config.yaml
model: "contrastive audio-text model"
dataset: "babble in 24 made-up languages, each with its own sounds, syllables and stress or tones, from a formant synthesiser"
train_examples: 39062
gain_aug_db: 6
n_mels: 80
hop_length: 160
input: "log_mel"
spec_augment: false
win_length: 400
tokenizer: "word"
vocab_size: 7471
loss: "softmax"
embed_dim: 256
encoder_arch: "transformer"
encoder_norm: "layernorm"
encoder_norm_position: "pre"
encoder_activation: "gelu_tanh"
encoder_mlp_ratio: 2
encoder_head_dim: 64
encoder_fused_qkv: true
encoder_bias: "qkv"
encoder_qk_norm: true
encoder_parallel_block: false
encoder_dropout: 0.05
encoder_inner_norm: false
encoder_moe: "top_k"
encoder_num_experts: 4
encoder_moe_every: 2
encoder_expert_mlp_ratio: 1
encoder_experts_per_token: 2
encoder_shared_expert: false
encoder_subsampling: 2
encoder_layers: 12
encoder_width: 160
encoder_positions: "learned"
encoder_pooling: "class_token"
text_encoder_causal: true
text_encoder_width: 128
text_encoder_layers: 8
text_encoder_norm: "layernorm_no_bias"
text_encoder_norm_position: "post"
text_encoder_activation: "squared_relu"
text_encoder_mlp_ratio: 4
text_encoder_head_dim: 32
text_encoder_fused_qkv: true
text_encoder_bias: "all"
text_encoder_qk_norm: false
text_encoder_parallel_block: false
text_encoder_inner_norm: false
text_encoder_positions: "learned"
residual_init: "none"
optimizer: "soap"
beta2: 0.999
lr: 0.0035
beta1: 0.95
shampoo_beta: 0.999
eps: 1e-08
precondition_frequency: 25
max_precond_dim: 1024
one_sided: false
adamw_lr_other_params: 0.00088
grad_clip: 1.0
steps: 7200
batch_size: 128
epochs: 23.6
lr_schedule: "wsd"
decay_fraction: 0.3
final_lr_fraction: 0.01
warmup_steps: 1440
weight_decay: 0.3
adamw_weight_decay_other_params: 0.05
Rows from block 7 of the audio encoder of a small contrastive audio-text model, named by matrix and row number. Rows with one number within an expert belong to one neuron, the router's apart. Each number is 128 + 32 x the weight over its row's rms, rounded and kept within 0 to 255. All counts start at 0. After the name is the row's rms in percent of the matrix's.
Before each expert's rows are labels from the 100 clips, of 14976, where the router gives the expert most weight on average: "peak on" is the class under the peak; "strongest on" is what is common among them. Only what is clearly more common there than usual is listed. The data: babble in 24 made-up languages, each with its own sounds, syllables and stress or tones, from a formant synthesiser.
# router: router (encoder.blocks.7.mlp.router.weight, 4x160, trained with AdamW), inputs 0-159
# up: expert up (encoder.blocks.7.mlp.up, 4x160x160), inputs 0-159
# down: expert down (encoder.blocks.7.mlp.down, 4x160x160, transposed), outputs 0-159

# expert 0
peak on: /x/
strongest on: /x/; /u/; prosody: stress on last syllables; /ə/
router.0 098 [120 153 102 159 133 139 112 139  77 154 121 179 112  96  18  74 113 178 174 166 129 156 122  84 130 141 131 143 149 108 168 163 137 111 118 145 100 160 160 151 119 140 151 121 169 125 121 158 142 148 150 117 101 117 113 120 153  92 157 132 155 186 118 164 120 161  92 143 168 186 176 164 126 145  65 160 141 122  76  64 134 136 142 107 108 136 148 111 198  86 121 163  93 140 106 174 110  97 142 113 137 105 114 127 168 119 179 182 138 101 111 204 156  95 120 163 123 142  98  61  55 129 132 154 141 128 102  89 145 131  62  95  85 126 113  74 105 173  90 148  81 123 130  80 144 137 150  99  94  69 199 116 119 140 154 167  99 113 148  93]
up.1 074 [165  95  17 160 166 109 139  98 145  99  56  75 142 158  90 126  85  77 127 109 114 116 104 109 138 136 171 135  70  96 166 119 175 122 110 104 136  89 117 142 109  53  66 110 103 113 120 124 106 103 132 134 158  97 146 152 146 145 179 161 107  95 123 121 149 113 137 158 153 117 147 141  91 146 139 182 136 124 144 160  93 133  51 131  76 143 171 152 194 173 107  92 147 167 133 183  94 143 124 101 130 138 133  69 165 119 107 173 137 143 121 161 151 140 160 125  87  89 159 122  94 160  67 125 109 135  92 116  97  83 143 139 129 121  65 130 137 111 156  94 148 170 191  89  73 133 180 138 116  84 120 147 121  86 101 101 105  73  91 145]
down.1 079 [ 90 132 157 143 129 120 147 150 108 175  98  86 130  87 111  73  82  94 122 133 173 161  99  87 142 116 111 163 119 138 132  77 159  97 158  98  91 176 142 146 138  37 158 138 109 109 149 128 117 153  99  62  69 130 165 149 136 143 154 105 124 114 109 159  73 126 127  87 107 139  87 107 162 111 150 136  79 135 157  97  92 109 141  88  93 147 116 131 105 100 175 166  68  72 120 118 160 153 122 106 195 140 152 132  67 159 156 119 126 127  75 131 115  79 155 146  69 110 152 186  70 113 160 114 142 132 101  79 102  91 117 118 166  94 124 104 113 111  94 176 123  72 140 200 111  81  80 122 105 137 139 142 145 140 135  36 171 168  97  96]

# expert 3
peak on: /æ/
strongest on: reverberation; /æ/; prosody: stress on last syllables; /k/
router.3 099 [123 104 111  91 124 132 130 154 132 157 111  99 134 113  89 126 182  61  97  99 122 150 123 136 155 151 106 130 137 141 108 191 105 127 146 151 140 133 112  67  80 112 167 182 154  93 134 123 108 140 174 150 194 137 134 128 175 143 148 160  83 173 128 139  99  79  80  88  92 118  72  91 117 161 128 142 119  96 151  49 137 130  89 176 131  81 112 157 198  90 151 130 153 216 103  99 155 104 133 136 100  97 118 125 129  76 107  55 178 176 153 128 154  99  98 169 137  69 122 128 142 105 141 126 144 129 102 169 170  67 164 108 100  85 142 118 125 116 159 135 182 183 143 193 196 171 135 116 108 147 104  83 129 132 135  89 120  77 130 118]
up.1 087 [183 132 152 122 123  86 205  42 114 117 173 153  97  88 127  87 103 134 127 144 150 124 131 106 110 145 211  98 119 113 118  94 122 179 109 135  78 141 158  80 108 142 129 105  70 140 136 137  82 169 177 119 120  90 120 141 129 187 123 128  80  77 160 141 179  74 148 124 111 193 112 150 156 144  91 118 167 149 114 131 128 133 104 121 112 150 153 145  74  77 153 154 150  60 142 132 120 165 153 138  52 108 120 134 121 144  84 126 126  62 130 122  81 123 117  83 132 128 117 132 168 140 155  95  84  88 139  99 127 193 189 131  92 140 147 189 114 142 149 116 123 118 112 132  83 105 150 135 154 145  59 163  91 171 163  67 152  71 120 123]
down.1 088 [148 156 119 167 121 138  70 126 178 144 112 146 164 127 174 190 152 114 103 148 112  85 114 137 123 112  78 130 107 102 110  99  89 115 164 167  97 138 130 154 179 125 171 142 190 122 131 126 116  82 110 133 104  84 169 132  89 166 111 139 136 131 133 216 117 120 172 173 187  86 138 152 127 145 130 126 140  88 116 140 158 136 144 132  97 100 157 116 150  94 133 133 150 150 155 149  88  58 158 122 126 108 169 161 202 179  96 144 133 127  98 142 171 118 139 156 100 146 144 145 175  70 146 122 122 101 206  88  95  18 138 173  93 165 157 136  85  72 136 127 145 161 180  71 151  78 126 135 176 174 168 128 137 113  76 103 140 132 142 105]

# expert 2
peak on: /ɑ/; /aʊ/
strongest on: reverberation; prosody: stress on first syllables; /aʊ/; /a/
router.2 109 [173 132 203 116 192 151 147 183 101 132 101 105  87 107 127  76 103 156 167 132 146 124 103  80 159 114 133  81 170 122 154 108  89 100 103 136 143 169 125 108 105 104 118 117 126  77 137 126 126 140 104 156 173 126 115 146 122 119 112  82  41 121 170 123 141 125 150  93 146 124  97  93 170 115 116 138 152 109 158 112 165 120 153  91 195  68 139 136  83 163 133 153 132 111 143 231 131 139 148 145 116 135 118  80 108 140  79 144 155 121 102 137  93  91 187 128  95 122 134 230 101 120 160 155 193 117 132 156 114 186 131  41 159 150 111 137 102 125 134 153 125 137 140 161 118 144 139 155 109 136 111 172 115 235 134  94 165 158 144 137]
up.1 078 [121 149 134 142 115 141 158  61 154 166 113 123 152 170 118 174 147  77  91 155 188 127 218 183 119 136 119 153 106 150 125 134 114  95 145 144 145 163  99 132 100 122 119 196 102 125 169 109 104 188 155 166 150 119  73 111 108 136 112  97 136  99 191 117 164 125 129 146 144 137 158 125  90 104  23 140 142 146  85 152 101 135 166 124 114 121 130 140 150 125  77  86 118  83 107 111  87  84  99 166 121 100  82 114 145  95  43 138 103 105 100 101 148 143 147 177 169 166  98 138 132 143 119 152 172 139 134 200 139 117 124 110 150 115  58 156  91 113 154 153 136 163  73 135 107 116 180 122 134 143  97 127 115 117 111 185 109  76  47  80]
down.1 077 [130  98 129 100 144 164  77 193  70  77 120  96 160  59 147  88 133 139 129 104 101 110  82 163 113 163 120 141 109 114  99 173 136 168 130 113 112  98 128  52 136 102 116  68 180 131 129 118 134  68 184 154 110 142  93 198 128 161 157 189 131 120 112 117 151 167 176  99 133 191 154 161 151 133 126  76 177  73 197 122 118 161  96 164 170 143 183 107 122 177 135 108 108 148 105 159 146 147 113 132 196 114 178  92 170 169 175 134 112 121 150 155 122  95 106 104 140 103 129 130  84 131 163 144 183 106 180 135  99 149 190 153 137 127 159 106 140 143 118 128 153 130 204 160 145 151 183 128 102 164 129 123 159 125 137 123 118 177 123 132]

# expert 1
peak on: /ɔ̃/
strongest on: prosody: stress on first syllables; /ɔ̃/; /ɛ/; /o/
router.1 094 [171 118  82 155 142  81 159 123 129 145 118 139 122 163 156 108 142 117 117 110 147 172 196  84 111 111 147 127 158 100 155 129 128 117 181 118 156 106 177 141 153  70  98 122 136 132 146 154 114  83 180 183 141 151 106 149 125 189 131 131 127 116 139 125 139 155 153 139 207 143 112  64 157 159 161 138 189 181 130 143 150 137 137  64  98 116 132 150 190 181  98 114 134 105 227 107 112 193 162  83 208  94 138 134 105 102 176 114 156  90 162 139 116 118 137  79 135 103 111 150 161 101 135  66 107 109 159 154  89 145 101 106 156 139 145 146 160 174  79 171 124  74  84 163 157  98 125 111 163 127 108 144 158  84  84 180 165 118 151 112]
up.1 113 [143  40 156 152 101 161 124 100  57 109 171 150 137 129  98 157  94  64 125 124 147 145 145 105 146 112 120 163 163 106 149 136 118  98 123 145 175 108 152 116 187  78 156 131  94  96 124 136 179 133 128 142 169 176 176 130  76 136 127 153 125 103 131  64 162 174 115 124 122 215 136 146 123 161 146 142  93 103 138 159  77 144 172 118 125 175 172 120 126 178 121 126 202 156 165 144 111 133 117 194 170 114 111 124 112 183 157 125 130 161  84 122 152 133 137 133 189  94 124 123 141  81  78 138  64 138 153 103 113 143 178 132  91 131  84 172 107 124 149 106 110  96 174 107 147  98 133 169 209 105 137  57 106 123 108 132 144 102  74  84]
down.1 120 [ 95  86 108 130 136  61 108 131 127 122  90 133 143 118 143 133  91 142 114 128 138 131  86 112 107 185  92 144 171 122 109 142  91 160 109 108 143 174 101 129  66 131 188 117 134 149 101 128 142 142  79 193 119 162 117  77 194 130 138  91 145 197 128 144 103 129 143 150 136  73 131  99 135 121 115 154 171 126  81  78 139 134 145 187 111 107 148  88  64 151 114 134 107  60 120  86 145 119 174 127  80 131 104 137 109  69  98  82 125 117 100  91 105  87  95 155 129 172 176 125 207 105 206 139 134  89 128 142 158 131 143 135 139 149 140  86 137 103 128 150  89 148  87 182 135 131 181 108 168 195  68  86 159 138 153 159 140  92 150  57]